config.toml
max_precond_dim = 512
batch_size = 256
epochs = 32.8
decay_fraction = 0.3
Rows from block 3 of a small autoregressive pixel model, named by matrix and row number. Rows with one number belong to one neuron. Each number is 128 + 24 x the weight over its row's rms, rounded and kept within 0 to 255. All counts start at 0.
After each neuron's rows are labels from the 100 images, of 14848, where the neuron reaches its largest size: "top examples" is what is common among them. Only what is clearly more common there than usual is listed. The data: simulated grey scan slices of phantoms with and without marks. In brackets: how many of the 100.
# gate: MLP gate (model.blocks.3.mlp.gate.weight, 512x256), inputs 0-255
# fc1: MLP up (model.blocks.3.mlp.fc1.weight, 512x256), inputs 0-255
# fc2: MLP down (model.blocks.3.mlp.fc2.weight, 256x512, transposed), outputs 0-255

gate.152 [ 97 128 104 146 117 167 167 144 129 132 157 109 132 131 139 178 122 129 126  96 135 127 125 118 114 150 144 171 139 128 134 148 117  99 150 134 140 153 125 110 123 122 114 176  91 153 139 114 101 121 141 128 115  97 105  88  97  73 101 126 115 113 113 110 119 101 153 131 119 139 118 112 138 126 122 117 137 121 104 125 105 112 143 127 170 110 156 151 104 140 144 106 121  81 117 151 133 135  97 103 159 130 117 111 106  96 127 145 150 119 156 161 144 133 137 136  91 132 165 114 106 143 112 178 137 173 110 140 152 138 158 122 144 130 103 166 138 164 133 112 171 124  78  88 121  81 157  69 103 158 105 124 123 117 132 114 120  80  95 125 150 130 120 148 129 108 144  95 129 116  84  98  95 115 136  62 142 106 142 165 155 134 149 104  96 124 147 135 159 142 138  86 123 117 153 142 141  76 155 112 138 169 121 152 164 120 157 122 126 161 136 106  88 142  82 150 146  72 148 100 124  81 172 103 132  96 145 137 120 157 130 134 152 140 151 140 115 157 157 168 178 128 125 115  89 113 124 124 122 145 147 144  54 116 115 103]
fc1.152 [170 117 138 113 112 109  61  95 148 130 124 137  97 144  97 128 141 121 114 121 138 133  85 159 172  89 113 171 115 131 166 112 111 189 137 129 143  91 102 116 122 137 167 147 131 148 114 137 150  90 121 151 149 152 138 126 116 143 117 166 146 149 154  70 150 127 143 125 112 149 146 176 147 158 130 192 155 159 162  96 116 129  93 151 122  79 105 145 113 121 141 117 162 190 119 133  99  80 110 132  83  96 147 117 125 120 138 124 120  92 120 120 127 100 144 117 163 133 110 144 117 103 100 127 104 143 155 142 137 105 149 158  91 138 105 133 139 109 146 151 144 145 118 137 141 157 124 138 113 123 125 114 160 126 155 142 115 122 161  99  98 142 131  83 164 131 118  79 104 131 112 124 189 133 132 141 101  86 103 139 125 170 130  95 160 111  98 132 116  93  88 144 127 116  92 108 100 131 112 169  99 129 131 129 100 115 133 147 134 116 153 114 131 142  88 105 143 165 139 104 124 154 161 159 134 143 129 187 153 134 120 112 114 120 137  99 135 160 117 117 136 130 117 140 143  93 142 119 142  98 173 105 181 150 137 152]
fc2.152 [128 147 135 148 134 108 153 106 113 118 121 162 145 151 151  92 116 132 156 136 169 139 143 123 137 141 105 142 166 109 150 182 148  73 154  88  99 136 141 155 136 163 118 133 118 104 145 112 109 167 114  98 115 110 137 130  93 123 117 162 111 109 161 118 108 138 128 130 183  71  92 152 119 155 129 131 130  73 104 145 184 145  98 142 130 185 141 125 157 123 122 149 135 118 162 123 114 100 141 156 157 109 109 106  88  90 137 123 117 137 146 144 103 196  86 146 164 159 123 151 117 160 116 161 122 122 154  92 162 135 111 123  95 113 132 149  88 145 101 123 112 143 131 129  78  82 149 106 135 103 140 143  96 121 119 172 137  94 127 146 171 131 133 109 132 134 142 171 101  90 136 131 124 128 105 157 130  96 134 133  95  84 143 143 147 112 122 112 135 106 128 115 173 132 138 131 124 113 153  95 137 116 112 142 144 151  99 149 147 123 116 163 119 177 131 136 103 150 117 170 131 151 144  96 142 139 194 122 140 123 162 138  94 120 118 143 158 134 157 149 131 111 146  88  71 135 155 162  98 145 131 131 120 150 140 123]
top examples: limb (99); side: left half (96); crack in bone (76)

gate.371 [129 151 103 126 151 119 122  85 114 150 139  90 100  73 123 132 105 155 119 141 115 136 150 112 142 142  91 151 107 149 106 113 135 117  79  80 154 163 165 178 130 129 114 122 138 158 130 109 110 171 115  77 169 120 132 140 141 126 111 145 149  92 106 174 103 115 103 114 104 105 144 101 163 120 156 148 112 122  99 130  76 136 129 130 121 120 142  96 133  95 114 137 101 122 141 123 106 126 143 161 100 117 130 109 157 113 108 136  98 135 120 139 125 157 165 124 114 136 151  95 134 131 106 139 134 113 141  71 132 106 133 115 123 118 144 108 150 125  57  93 142 125 104 135 109  92  96 151 156 101 139 156 171 158 136 134 104 108  65 123 128 118 124  99 146 121 142 129 143 169  52 145 142 141 103 109 167 119 140 136 114 141 122 143 139 163 126 134 123 115 149 129 123 116 137  76 111 157 142 133 140 110  71 110 158 138 139 113 130 131 165 118 116 127 134 120 154 159 142 148  87 125 129 108 135 140 113 137 122 105 142 117 107 143  77 132 123 134 119  94  92 135  90 146 142 211 195  99 141  84 136 145  94 133 115 146]
fc1.371 [122 151 130  90 116 138 129 119 134 120 132 150 138 140 136  85 146 119 129 164 153 129 115 140 150 105 143  84 123 140 113  76 111 152 172 148 113 134 140 168 118 132 130 169 138 125 125  92 150 135 113 136 139 114 139 135 133 138 134 170 196 109 156 117 130 124 127 103 115 113 127 123 112 111 142  99 145 142 137 123 184 159 103 116 175 142 112 111 104 140 110 139 134 135 119 139  97 143  85 117 133 128 133 143 121 116 112 115 106 106 194 125 103 155 109 122 140 108 129 153 173 107 104 138 122 153 165  94  71 102 153 129 142 158 137 111 117 116 125  99 128 124  99  95  96 126 172 104 129  81 125  84 187 137 114 131 114  97 128 112 166 181 139 159 166 109 150 179 116 140 100 136 162 130 141  93 165 115 111 132 170 116 136 134 127  93 137  73 155 141 141 166 108 103  80 147 113 137 150 138 108 133 191 141 127 136 122 158 120 152  94 116  82 141 143 110 102 110 134 144 108 171 158 133 121 103 127  90  95 130 119 130  64 159 107 135 107 133 134  99  88 127 139 105 104 160 149 100 124 168 158 145 129 142 109 117]
fc2.371 [103  70 122 129  97 120 107 135 136 147 134 137 124  96 106  90 152  67 113  92  92  95  98 111 132 132 120 163 130 169  94 137 119 168 116 104 127 124 140 138 167 122 156 143 160 134 164 162 113 138 134 143  72 136  90 119 147 120 160 154 142 136 108 122 130 135  70 137 169  99 137 115 131 122 106 151 109 141 134 138 154 118 138 127 100 133 128 115 154 130 150 148 111 131 134 110 118 113 149 142  97  72 137 135 129 167 125 155 147 163 100 130 126 113 174 153 129 101 129 119  92 146 145 119 131  96 124  98 147  84  91 123 138 115 146 125 145 158 136  84 159 179  93 107 109 123 197 110 127 123 134 102 124 144 153  99 104 127 177 121 154 105 160 147 107 112 110 112 151  82 150 118 102 146 150 144 168 167 130 116 169 157 130 155 105 150 123 140 102 179 116 144 107 133 149 115 138 165 149 123 154 102  78 144 163 122 110 132 139 135 154 131 152 128 104 134 131 135 124 134  81 123 113 166 182 115 116 141 157 133 117 130 120 149 121 133 141 133 115  85 140 113  62 152 154 136 140 150 181 119 133  94 138  97 100 124]
top examples: head (67)

gate.223 [104 123 133 141 136 160 150 163 154 117 111 104 149 111 165 135 120 142 114 106 112 156 101 136 129 120 140 115 120 116 137 147 132 124 132 115 101 157 100 110 122 127 124 135 128 143 141 104  93 167 130 143 164 137 176 128 126 129 133 114 143 121 142 125 137 141 155 141 118 168  85 169 115 126 163 126 138 103  90  78 124 174  70 161 154 164 133 142 117 137 121 127 152 122 114 163 150 127 125 138 167 130 124 127 117  99 173 138 159 135  95 116 138 123 109 160  98 130 120 123 177 181  98 124 117 140 121 165  98 121  86 176 136 101 148 135 157 168 117 107 140 139  87 123 105 111 175 131  97 111 178 117 133 179 118 132 128 115 112 126 149 108  87 104 117 128 143 100 121 119 144  95 131  98 185 133  97 127 155 132 134 129  98 114 132 119 137  91 127 111 167 113 107 137 104  95  94 164 116 139  90 152 122 149 129 120 108 150 189 107 121 160 159 107 110 128 177 126 124 160 111 143  90  86 147  69 133 130 180 135 177 107 104 106 117 173 124 138 129 153 145 141 114 108 147 108 148 168 167 138 134  92 144 171  94 141]
fc1.223 [133  76 111  91 117 146 195 102 156 132 124 148  74 113 138 100 170  96 166 146 156 134 153 117 147 108 122 121 141 163 125 110  90 153 142 155  95 110  69 117  98 127 140 150 110  78 155 128  83 156 185 121 164 150 117 107  99 152 119  89  90 120 130 116 103 138 126 134 134 125  72 127 106  94 130 144 117 146 115 156 130 165 110 125 121 113 121 141 117 136 150 105 172 124 117 126 145 121 116 115 142 125 128 100 154  94 131 108 109  96 125 144 127 138  78 146 132 142 129 124 103 163 158 113 163 149 132 163 137  99 171 123 125 106 141 158 111 126 132 104 131 168 149 127 155 148 136 151 124 121 133 106 122 111 106  89 168 129  84 141 138 132 170 153  77 126 147 148 131 145 133 104 101 144 119 162 120 131 126 172 142 122 133 116 134 107 139 158 150  85 160 107 103 110 105  96 133 119 155  65 125 151 117 150 138 163 140 115 101 128 143 142 121 120 120 153 155 139 157 132 159 126 111 135 113 141  92 146 140 132 116 105  99  94 139 152 147 132 117 132 190 142 138 129 117  93 147  58 105  87 120 145 180 131 127 153]
fc2.223 [135 124 116 128 134  94 109 173 115 140 125 131 121 130 127  87 121 115 126 146 112 125 157 157 140 154 129 134 133 118 129  97 130  95 145 131 153 115 184 190 137 158 104 119 137 147  96 149 160 119 113  94 129 117 149 121 180 158 134 110 158  97 145 166 139 107  61 162 125 147 148 134 134 149  78 126 160 152 161 119 102 123 121 155 166 112 139 115 123 118 129 148 119 129 129 147 104 155  95 123 164  67  73 156 135 139 124 113 131 159 149 117  69 144 111 111 158 172 111 129 167 136 159 116 119 108 148 117  90 131 137 101 162 151 115 155  93 136 113 153 148  78 115 128 101 134 105 138 141 133  93  97 101  81 122 156 147 133 170  78 129 158  94 127  81 115 121 138 150 167 110 106 134 124 148  98 154 139 135 139 121 121 124 142 131 148 119  63 159 150 128 131 130 137  88 132 125 116 131 139 105 116 110 141 112 144 158 105 126 123 127 122  99 108 102 125 122 121 130 117  88 136 155 104 142 106 158 161 116 129 122 136 153 161 140 145  77 144 121  51 139 144 114 127  76 162 133 108  85 110 108 164 108 114 130 114]
top examples: head (98)

gate.243 [156 130 168 130 138 150 119 143 122 124 135 128  80 105 164 150 118 105 115  88 107 116 185 123  87 149 124 155 165 127 112 105  99 124 128 149 114 164 127 163 146 141  91 140 125  82 159 123 123  97 137 151  99 157 133 134 136 137 122 140 140 122 117 155 166 151 155  88 133 164 154 158 150 146  98 113 137 129 127 156 110 143 137 133 129 164  89 156 110 142 157 122 133 144 169 162 104 157  76 113 162  96 123 195 136  76 107 140 109 143 129 148 129  85  76 110 140 108 107 159 107 131 142 153 150 111 123 108 135 114 115 152 125 171 145 148 162 129 100 136 135 147 145 118 105 156 126 118 133 105  62 163 130 128 101 155 154 112 102  77  92 124 147  91 104 102 143 111 150 110 107 117 117 130 149 158 109  90 117 114 170 118 132  90  93 170 108 133 120 132  97 161 162 143 144 149 122 151 122 136 152 110 154 133 148 129 141 168  91 120 122 162  92  72 106 147 116 135 114 128 134 150 145 127 148 157  98  88 109 157 111 154 119 138 130  99 127 118  99  94 141  92 133 160 168 164  93 137 104 126 144 122 120 119 118 117]
fc1.243 [136 146 155 128  99 138 128 104 152 136  92 143 116 123 142 126 155 165 125 109  91 100 174 117  99 101  81 146 137 179 114 118 149 151 130 123  85 112 129 131 142 114 131 116  64  94 136 136 140 109 148 151 125 116 124 156 117 165 102 126 183 142 136 149 149 124 133 133 128 103 138  71 137 136 145 125 149 149 123  94 134 107  76 122 133 155 113  95 141 136 101 139 157 122 147 124 146 105 193 139 108 135 124 117  88 118 135 105 138 130 154 133  75 134 121 138 107 168 132 149 113 184 167 104 149 210 156 136 130 125 154 118 131  51 150 122 131 106 128 126 148 147 141 133 140  90 103 120 150 113 123 126 124 125 123 146 147 162 135 140 115 187  95 134 146 140 148 166 137 122 120 115 112  95 174  46 157 107 119 145 168 122  82 134 153 126 105 102 114 103 137 131 132 143 128 140 139 140 145 127 129 123 139 152 147  99 166 164  70 112 126 131 104 139 115 167 115 153 121 120 109 126 119 121 160 118 173 146 103 125 141 102 132 127 121 122 104 125 114 108  98 150 115 128 150  86 136  91 167 123  98 119  95 143 149 143]
fc2.243 [142 102 172 128  93 110 128 137 120 129 119 118 144 150 148 135 106 120 143 141 115 154 113 152 126 128 115  85 134  82 130 129 121 138 113 144 105 108 124 166 125 153 158 183 105 146 133 127 114 155  92 110 110 155 128  86 107 120 105  72  76 109 123 180 123 124 125 117 154 140 149 139 109 105  71  97 124 108 163 141 144 136 128 178  84 166 127 132 151 109 122 145 136 125 127 135 153 137  90 164 159  99 130 122 136 128 136 172 131 125 128 120  80 136 151  96 154 118 137 131 162 133 184 131 139 107 117 169 110 148  88 163 177 105 146 119 105 133 124  88 159 179  93 120 143 159 154 124  99 139  81 124 133 142  97 160 133 124 161 156 102 152 133 159 125 124 103 110 132 107 127 135 110 116 130 140 106 138 127 134  74 129 141 134 174 129 111 103 121 144 156 123 152 153 104  88 122 109 119 140 168 121 171 136 174 155 115 128 120 123 117 131 103 149 179 118 106  49 121 122 124 104 174 117 146 108 161 109  91  79 104 137 105 121 137 125 133 122 104  97  77 101 128 117  97 147 113  93 108 139 136 116 143 146 124 149]
top examples: head (90); several spots (49)

gate.455 [150 125  82 115 166 118 145 151 129 168 137 140  98  88 110 148  93 197 158 149 119 129 161 117 139 176 151 131 129  96 128 127 149 138 109  89 126 120  86 183 130 107 105 143 132 140 136 142 114 131 114 102 118 111 117 125 131 120  90 135 138 144 121 147 103 147 112 145 104 117 157 112 134 124 130 103 140 151 140 124 149 117 120 136 131 123 125 145 170 115 104 122 149 130 137 158 122 113 143 136  93 152 149 106 185 106 109  94 108 135 132 111 116 119 103 125 135 149 156 135 108  92 142 178 130 103 119 123 126  84 140 131 126 168 117 134 120 117 129 104 177 140 140  87 107 119  94 153 159 160 103 129  80 159 144  96 199 152 113  94 113  65 120 100 103  59 134 142 158 147 113 113  91 117 133 136 166 106 148 142 114 128 130 123 121  90 143 117 126 145 119 155 138 118 126  90 155 106 118  96 120 169 130 138 158 149 136 163 103 136 116 103 142  95 151 105 153 182  72 133 130 141  95 116 145 113 112 113 113 146 137 154 119  77 153 139 156 117 117 108 150 144 152 117 112 179 124 136 176 167  71 135 104 142 132 154]
fc1.455 [123 141 134 195 150 160 141 116 132 117 149 141 121  98  94 107 189 190  86 134 171 149 121 183 142 179 122 122 126 129 129 158 124 123 136 153 128 133 128 135 160 177 148 185 110 132 139 174 163 160 170 135 139 172 104 127 156 109 103 158 158 108 132 145 135 134  98 129 164 123 141 135 163 155 148 146 184 140 153 104 126 182 138 154 120 140 139 110 160 160 135  91 116 130 113 101 124 112 100 113 142 116 104 105  98  94  98 143 133 124 143 134 186 117 130 107 144 148 135 190 144 144 138 148 156 128 115 140 124  86 121  82 123 135 113 141 127 155 100  94  85 106 142 115 103 114 141 156 104 107 138 111 137 106 121 108 135  98 147 164 158 145 104 127  94  99 126 145 130 117 140 134 105  93 140 148  99 105 145 162 152 130 115  77 123 136 147 120  96 160 132 128 122 118 115 121 135 112 161 137 172 106 122 109 178 158 155 135 149 111 130 126  87 134 150 116 146 126 132 112 137 130 122 143 135 100 129 144 139 120 114 121 167  88 144 124 130 190 148 141 139 130 156 160 106 112 156 162 148 146 106 129 106 135 111  89]
fc2.455 [176 128  83 128  77 126 180 151 133 124 122  58  93 168 167 134 117 139 112 161 168 142 139 127  89 117 114 118 156 112 132 168 135 138 178 126  98 132 152 138 122 103 160 117 125  70  99 143 114 148 135 150 131 128 140  94 137  86 148 152  98 120 104 163 139 118 121 152  85 141 112 124 178  89 129  84 124 169 134 109 148 104 135 136  91 165 121  82 139 118 115 136 153 117 121 137 113 123 107 100 115 144 138 137 163 121 114 135 127 148 126 102 123 138 120 112  90  98 138  68 122 135 137 102 110 149 132 106 131 128 116 131 121  76 118 120 117 126 114 159 150 118 105 139 131 124 184 147 112 163 110 120 141  66 118 159 121 143 140  96 108 113 156 121 159 154 152  96 112  96 114 135 121 135 108 129 165 126  97 155 121 152 140 147 104  91  86 128 146 109 109 127 111 141 144 113 142 123 130 127 105 142 130 138 138  94 145 185 141 181 101 109  88 114 149 128 139 120 143 136 163 101 104  95 105 146 147 157 130 100  94 168 109 167  97 138 105  97 128 153 102 107  92 125 117 114 158 125 137 126 112 107 114 118 117 188]
top examples: head (62)

gate.169 [185 131 122 133 134 129 143  97 139 137 125 122 115 113 119 111  99 170 114  60 144 146 113 175 112 143 144 125 119 149 116 101 149 103 151 152 137 119  87  99  81 126 105  86 110 148 120 160  84 162 125 124 123 142 108 144 129 165 144 131 105 132 122 125 136 121 134  60 131 102 134 131 103 136 126 151 139 132 152 134 114  88 144 160 146 132 130 159 137 144 143 132 135 136 115 139 120 151 159 113 126  91 111 102  99 120 135 141 112 139 135 142 168 115  83 133 130 112 139 108 113 114 150 108 130 106 112 119 109 115  93 103 140 126 103 142 148 136 125 140 122  74 147 124 106 137 118 159 205 151 108 107 128 111 157 109 115 121  97 155 128 169 118 146 111  92 129 118 184 106 118 164 134  91 142 126 127 122 161 161 107  77  99  68 156 115 138 140 141 147 150 122 121 157  98 154  95 128  98 156 173 102  93 110 137 143  59 155  85 174 128 128 139  74  60 131 142  93 125 110 184 129 124  65 139 123 153 134 145 127 123 159 145 126 123 117 110 147 146  85 102 108 151 145 130 133 128 115 136 138 111 114 128 145 122 107]
fc1.169 [121 104 100 114 166 105 107 140 111 108 125 141 135 133 109 126  61 139 124 172 138 171 115 125 185 148 123 125 115 125 106 156 137 112 136 153 143 131 160 123 124 121 139 110 144 161 131 123 158  93 121 129 155 123  89 131 149  81 136 128 107 154 155 117 126 134 139 137  80 121 137 116 156 104 102 159 127 131 171 113 154 173 142  97 120 159 128 137 108 112 166 114 161  88 169  87 111 143 108 138 138 105 158 127 165 138 128 162 133 113 101 117 123 133 136 140 100 139 141 116 137 146 111 151 103 116 104 102 104 112 145 102 162 124 110 127 152 127 111 142 132 121 144 134 143 126 157 143 140 159 157 145 155 118 123 126 123 126 132 161  87 122 120 144 197  80 131 139 111 163  85 109 120 112  74 164 123 154 116 145 138 215 110 162 112 122  69 131 146 158  95 134 141 103 145 112 172 134 122 138 105 170 128 152 145 160 114 125 121 191 108 115 126 108 133 135 118 173 167 113 104  99  89 118 103 167 158 139 134 107  93 121 165 154 119 112 153 108 146 120 159 145  86 151 120 104  87 141 109 134  95 145 132 130 145  88]
fc2.169 [113 197 136 117 119 140 166 126 129 120 107 109 107 111 143 108 137 168 147  93 150 130 144 131 130  88 106 180 170 115 105 121 121 137 133 121 175 138 130 102 151  91 112 137 136 115 124 111 130 161 117 116  97 132 136 123 162 132 153 202 134 112  72 125 124 122 169 111 154 103 124 137 160 140 181  81 174 124 118 117  97 120 126 128 114 109 150 108 170 127 130 123 128 161 131 147 147 128 143 122 115 165 137 144 141 130 115 149 126  82 121 130 153 135 174 128 100 117 134 132  91 105 129 104 171 129 130 145 119 178  96 166 143 152  98 138 102 168 172 136  96 119 136 132 122 113 101 126 143 135 122 130 151 166 159 112  99 130 125 133 142 105 141 115 156  95 111 144 135 100 112 121 169 118 108 132  92 148 128 103 129  86  94 134 122 154 105 172 105 144 123 140 151 180 105  97 126 105 145  83 139  71 147 123 154 124 143 123 124 122  92  92 124 100  94 128 141 117 131  88 133 165 142 158 164 109 191 122 134 145 137  90 165 137 117 154  99 138 109 127 153 106 156  85 114 168 117 100 132  78 123 134 111 149  98 126]
top examples: limb (98)

gate.374 [163 144 174 135 138 160 117 136 167 155 159  85 103 126 142 110 118 128 148 141 123 132 120 137 132 155 154 144 128 126 174 106 105 133 127 135  90 143 124 129 128 116 115 131 185 135 114 112 114 145 199 119 123 178 105 145 155 110 133 102 120  82 116 115 149 123 112 121 118 146 108 111  81 126 135  99 143 128 131  96 191 147 128 128 112 115 101 139 133  97 109 110 146 141 113 119 125 162 122 154 161  99 150 190 107  90 151  89 130 153 156  62 112 131 106 118 100 155 108 123  78 111 160 103 167 112 128  88 130 145 135  85 106 123 157 131 153 152 120 146 129 163 145 123 118 143 113 115 127 122  88 118 162 104 114  84 132 114 143  97 132 142 164 126 129 162 148 119 155 133 103 157 122 116 180 167 154 180 105 141 138 108 181 133 151 128 115 110 134 141 122 134 148 141 175 133 149  99  87 137 156 150 167  98 134 158 108  99 112 147 103 163 154 131 170 114 107 139  84 167 113 132 111 111 102 152 137 122  85 137 137 126 122 131 125 117 129 162 148 158 152 107 129 142 156 111 154 101 132 137 162 100 139 155 107 162]
fc1.374 [147 105 162 120 139 103 155 130 122  97  99 109 151 170 148 140 123 155  78 134  68 148 142 139 113 135 173 145 121 108 128 159 156 101 130 148 125 112 137 129 131 166 140 131  86 107 134 104 133 176 166  93 131 126 103 101  98 129 136 117 106  96 124 117 147 124 155 123 133 137 145 141 113 145  72 130 128 153 128 121 144 144 127 147 109  87 135 105 120 127 129 108  77 145 162 111 109 127 139 128 123 111 100  84 144 141 109 123 125 153 160 164 164 125 105 116  98 168 111 115 144 128  82 111 162 197 105 114 156 120 121 148 113 145  99 142 148 123  69 111  93 100 168 134 116  89 160 119 137 129 143  79 143 165 151 157 145 108 158 176  91 153 150 139  87 153 135 100  80 174 123 123 148 120  86  97 117 145 125 114 109 140 106 158  94 127 155 108 166 126 127 149 165 111 139 113 109 131 121 161 119 125 145 171  94 104 116 136 116 134 151  83 168 108 124 157 129 108 143 121 138 113  88 139 122 153 139 103 113 134 117 143 171 159 135 163  96  79 103 139 121 144 104 131 120 126 150 113 138 111 188 129 129 147 124 114]
fc2.374 [163 152 129 179 132 113 104 187 110 127 126 114 108 122 116 108 149 117 107 124 136 133 123 170 136 146 160 110 108 141 166 140 111 132 109  97 130 134 174 139 154 132 130 112 108 104 127 160 141 144 102  98 132 149 171 108 123 122  89 125 130 145 139 120 139 146 134 140 125 138 116 132 165  97 142 124 115 121 118 119 116 148 133 105 120 166 102  93 165 140  87 116 142  82  92 167 185 168 125 161 123 145 114 179 109 133 180 147 123 107  89 163 106 141  58 114  68 148 151 134 137 156 161 107  86 120  88  95 158 143 154 100  91 132 146 136 118 147 164 168 115 104 164 130 154 209 141 157 138 110 128 144 103 110 177 147 101 103 138 149 153 130 143 154 139 132 134 123 141 116 116 120 131 130 211 125 123 137 116 131 136 134 146 135  87 105 100 130 122 110 110 145 137  87 120 159 139 165 141 103 126 116 112 122 148  96 152 119 122 151 144 137 122 163 140 155 133 128  90 143 131 137 148 118 103 113 117 127  87 119 162 101 123 126 100 147 150 146 118 126 158  87 133 132 166  97 100 113 117 127  96 105 119 113 124 166]
top examples: limb (68)

gate.352 [151 124  99 144 125 149 105 128 177 138 136 120 119 135 138 131 122 140 139 155 122  97 132 122 138 120  84 141 144 112  91 163 134 141 105 152 174 111 169 172  95 115  93 132 133 112  82  76 136 130 127 100 123 133 153 161 149 152 103 132 149 101 155 151 133 166 102 150 121 122 148 127 126 128 115 123 105 128 149 135 117 130 163 136 140 116  93 126 132 148 104 161 103 112 117 128 127 121 145 143  99  94 127 113 132 105 135 152 122 149  98 144 143 121 123 120 129  89 104 151 109 130 145  83 124 126  91 133 146 170 142 141 138 121 123 108 126 131 132 160 111 120 167  84 134 112 103 148 117 143  79 100 128 164 151 123 139 149 110 162  99  94 126  82  79 137 126 136 185 159 146 107 103  96 102 172  64 135 123 130 108 105 108 147 142 159  73 169 155  95 148  29 122 111 135 138 146 158 158 125 148 118 124 115 148 146 134 146 150 149 187  61 112 132 159 148 161 127 156 129 145 122 120 101 129 132 130 134 178 140 121 110 156 176 114 123 108 169 148 128 135 100 121 110 162 148 136 124 140 132 138 166 118 114 159 158]
fc1.352 [172 103 116 120 163 102 159 104 112 112 108 190 107 162  76 117  85 183 122 140 107 110 130 133  91 152 134 148 116  91  91 142 132 144 110 132 136 137 121 132 155  84 154 115  96 136 140 113 119 128 114 156 156 114 139 137 140 100 115 157 127 148 141  98 104 120 127 149 135 114 133 113 130 134 154 106 134 123 110 140 118 124 153 127 115 119 162  97 120 169 154  99 169 149 153 146 153 141 142  63 109  92  95 145 106 119 136 113 119 105 141 123 130 124 110 158 152 142 116  92 126 150 120 109 116 140 150 147 139 138  83 136 176 137  91 129 109 170  96 126 158 184 144 159 183 114 118 182 127 135 185 148 115 131 112  93 146 147 117  92 100 101 105 172 122 112 136 159 121 138 138 102 145 171 110 132 120 125 108 147  82 157 115  99 118 106 154  99 109 120 118  88  89 199 135 128 106 127 113 115 155 164 153 135 150  99 139 141 122 108 143 112 129 124 141 116 135  86 179 132 112 102 151 125 118 105 149 108 153  75 144 156 135 109 148 146 104 120 152 154 119 138 161 131 105 127 169 116 122  87  99 104 108 139 117 124]
fc2.352 [ 87 161 158  90 127 168 111 155 104 136 144 169  96 152 141 131 151 101 117 139 112 124 155 130 146 112 153  76 133 132  87  96 133 131 126 134  98 106 151 176 130 121 108 134 100 113 133 138 130 101 122  92 128 154 107  89 118 139 142 115 175 100  97 126 112 106 149 106 140 161 118 155 116 106 116  95 138 124 172 115 115 118 123 159 114 162 190 133 115 124 122 133 125 147 142 121 111 137 122 188 138 153 114 110 185 135  87 126 125 143 142 146 107 113 159 132 118 128 126 145 125  87 156 170 159 108 100 122 126  81  86 148 128 137 148 131 159 124 113 119 139 128  94 101  98 106 147 117 127 155 114 125 122 137 133 164 122 142 113 149 133 175  91 132 114 156 149 132 111 109 123 137 152 113  95 121 152 131 126 103 143 122 118 163 126 175 122 169 140 165 173 142 102 119 168 103 127 109 116 145 132  72 107 101 127 121 122 116 137 153  95 157  95  76 156 146 165 109  77  84 169 132 146 124  96  85 130 146 156 128 110 173 171 156 165 160 168  95 106  99 111 163 135 118 138 117 157 146 126 156 132 107 147 148 130 146]
top examples: limb (95)

gate.316 [ 95 126 124  85 149  63 118  84 123 161 134 110 117 157  97 113 140 157  64 139 142 130 112 141 129 102 104 102 116 153 113 119 103  79 125 123 110 141 153 128 137 170 119  87 123 126 121 168 105 130 166 127 151 109 135 136 161 152 140 137 109 142  55 143 154 128 112 119  70 115 169 143 154  94 130 140 107  98 163 127 131 109  89 136  48 132 122 149 137 122  98 124 152 149 110 130 162 118 117 110 133 123 125 129 144 104 128 132 119 168 106 115 161 141 118 136 129 144  89 133  85 162 127  87 155 158 131 137 157 106 130 136  88 121  98 160 133 118 158 132 153 133 116 134 108 133 124 117 152 148 100 160 143 158 155 153 139 105 137 146 125 107 114 108 113 156 136  89 140 138 124 157 133 118 139 153 103 108 159 162 135 148 146 130 116 136 133 101  93 141 145 125 171 114 238 148 133 102  83 101 132 122 100 133 148 161 113 132 100 103 156 132 136 142 158 101 120  89 121 123  91  95 112 164  94 130 132 108 148 113 131 110 127 160 167 118 140 115 128 108 119 108 115 117 107 157 164 105 140 140 116 156 142 116 123 131]
fc1.316 [120 164 155 118 143 117 141 106 153 133 102 140  93  99 148 124 116  91 176 132 129 122 116 114 130 121 110 158 139 110 157 122 198 138 126  95 120 102 112 126 161 138 122 128 167 154 104 146 111 105 112 151 112 150  97  96  65 147 112 105  88 118  71  98  70 124 110 146 145 112 149 131 156  99 114  84 112 137 108 101 120 118 152 127 103 123 142 104 108 116 145 121 170 130 157 138 146 155 124 126 139 119 131 113 107 132 120 151 149 122 145 125 112 156 126 107 147 109 132 168 124 155 131 120 129 120 155  91 154 108 127 132 130  78 141 146 128 106 144 129 124 112 103 114 163 126 126 180 111 141 114 153 113 124 115 169 132 123 106 120 130 154 132 157 108 127 176 105  85 157 136 121  94 154 143 110  84 159 131 150 177 113 130 129 115 155  72  52 166 102 139 151 139  83 162 155 105  84 135 126 124 125 134 114  94 149 116  84 113  95 104 154 116 102 106  96 121 146 100 137 148 115 130 135 145  99  84 144 175 115 137 115 119 124 142 146  78 101  91 149 133 158 120  91 106 135 128 111 120 173 112 169 147 129 167 138]
fc2.316 [107 161 138 162 136 124 123 116 156 116 107 133 190 130 136 122 129 159 144 128 127 108 121 107 125 153 106 134 129 164 116 151  71  90 108 112 197 137 126 119  92 125 107  88 102 149 132 103 134 102 136 121  83 152 139 113 130 144 127 139 159 192 133 163 110  91 130 129 103 109 103 129 103 141 107 141 133 128 101 123 133 160 122 114 182 114 181 126 147 121 139 118 127 157 130 136 158 145 135 138 136 137 139 149 114 107 122 163 153 138  69  83 144 116 164 165 127 143 116 148 136 110 145 139 140 137 107 145 115 164 129  83 142 148 126 136 119 123  96 146 114 181 124 119 100  99 107 121 103  95 143 121 101  96 115 142 145  99 144 137 150 109 140 149 123 142  98 114 139 134 129 138 131  98 124 170 173 102 128 153 108 158 117  99 129  97 158 152 142 118 104 131 106 140 125 115 116 148 103 136 124  83 110 115 146 177 146 188 185 115 132 145 113 140 110  65 116 130 195 105 125 145 106 122 163 129 152 170 137 105  76 124 135 143 101  99 119 135 101 144 102  90 148 161 185  91 114 142 141 108 142 145 132 123 140 174]
top examples: head (63)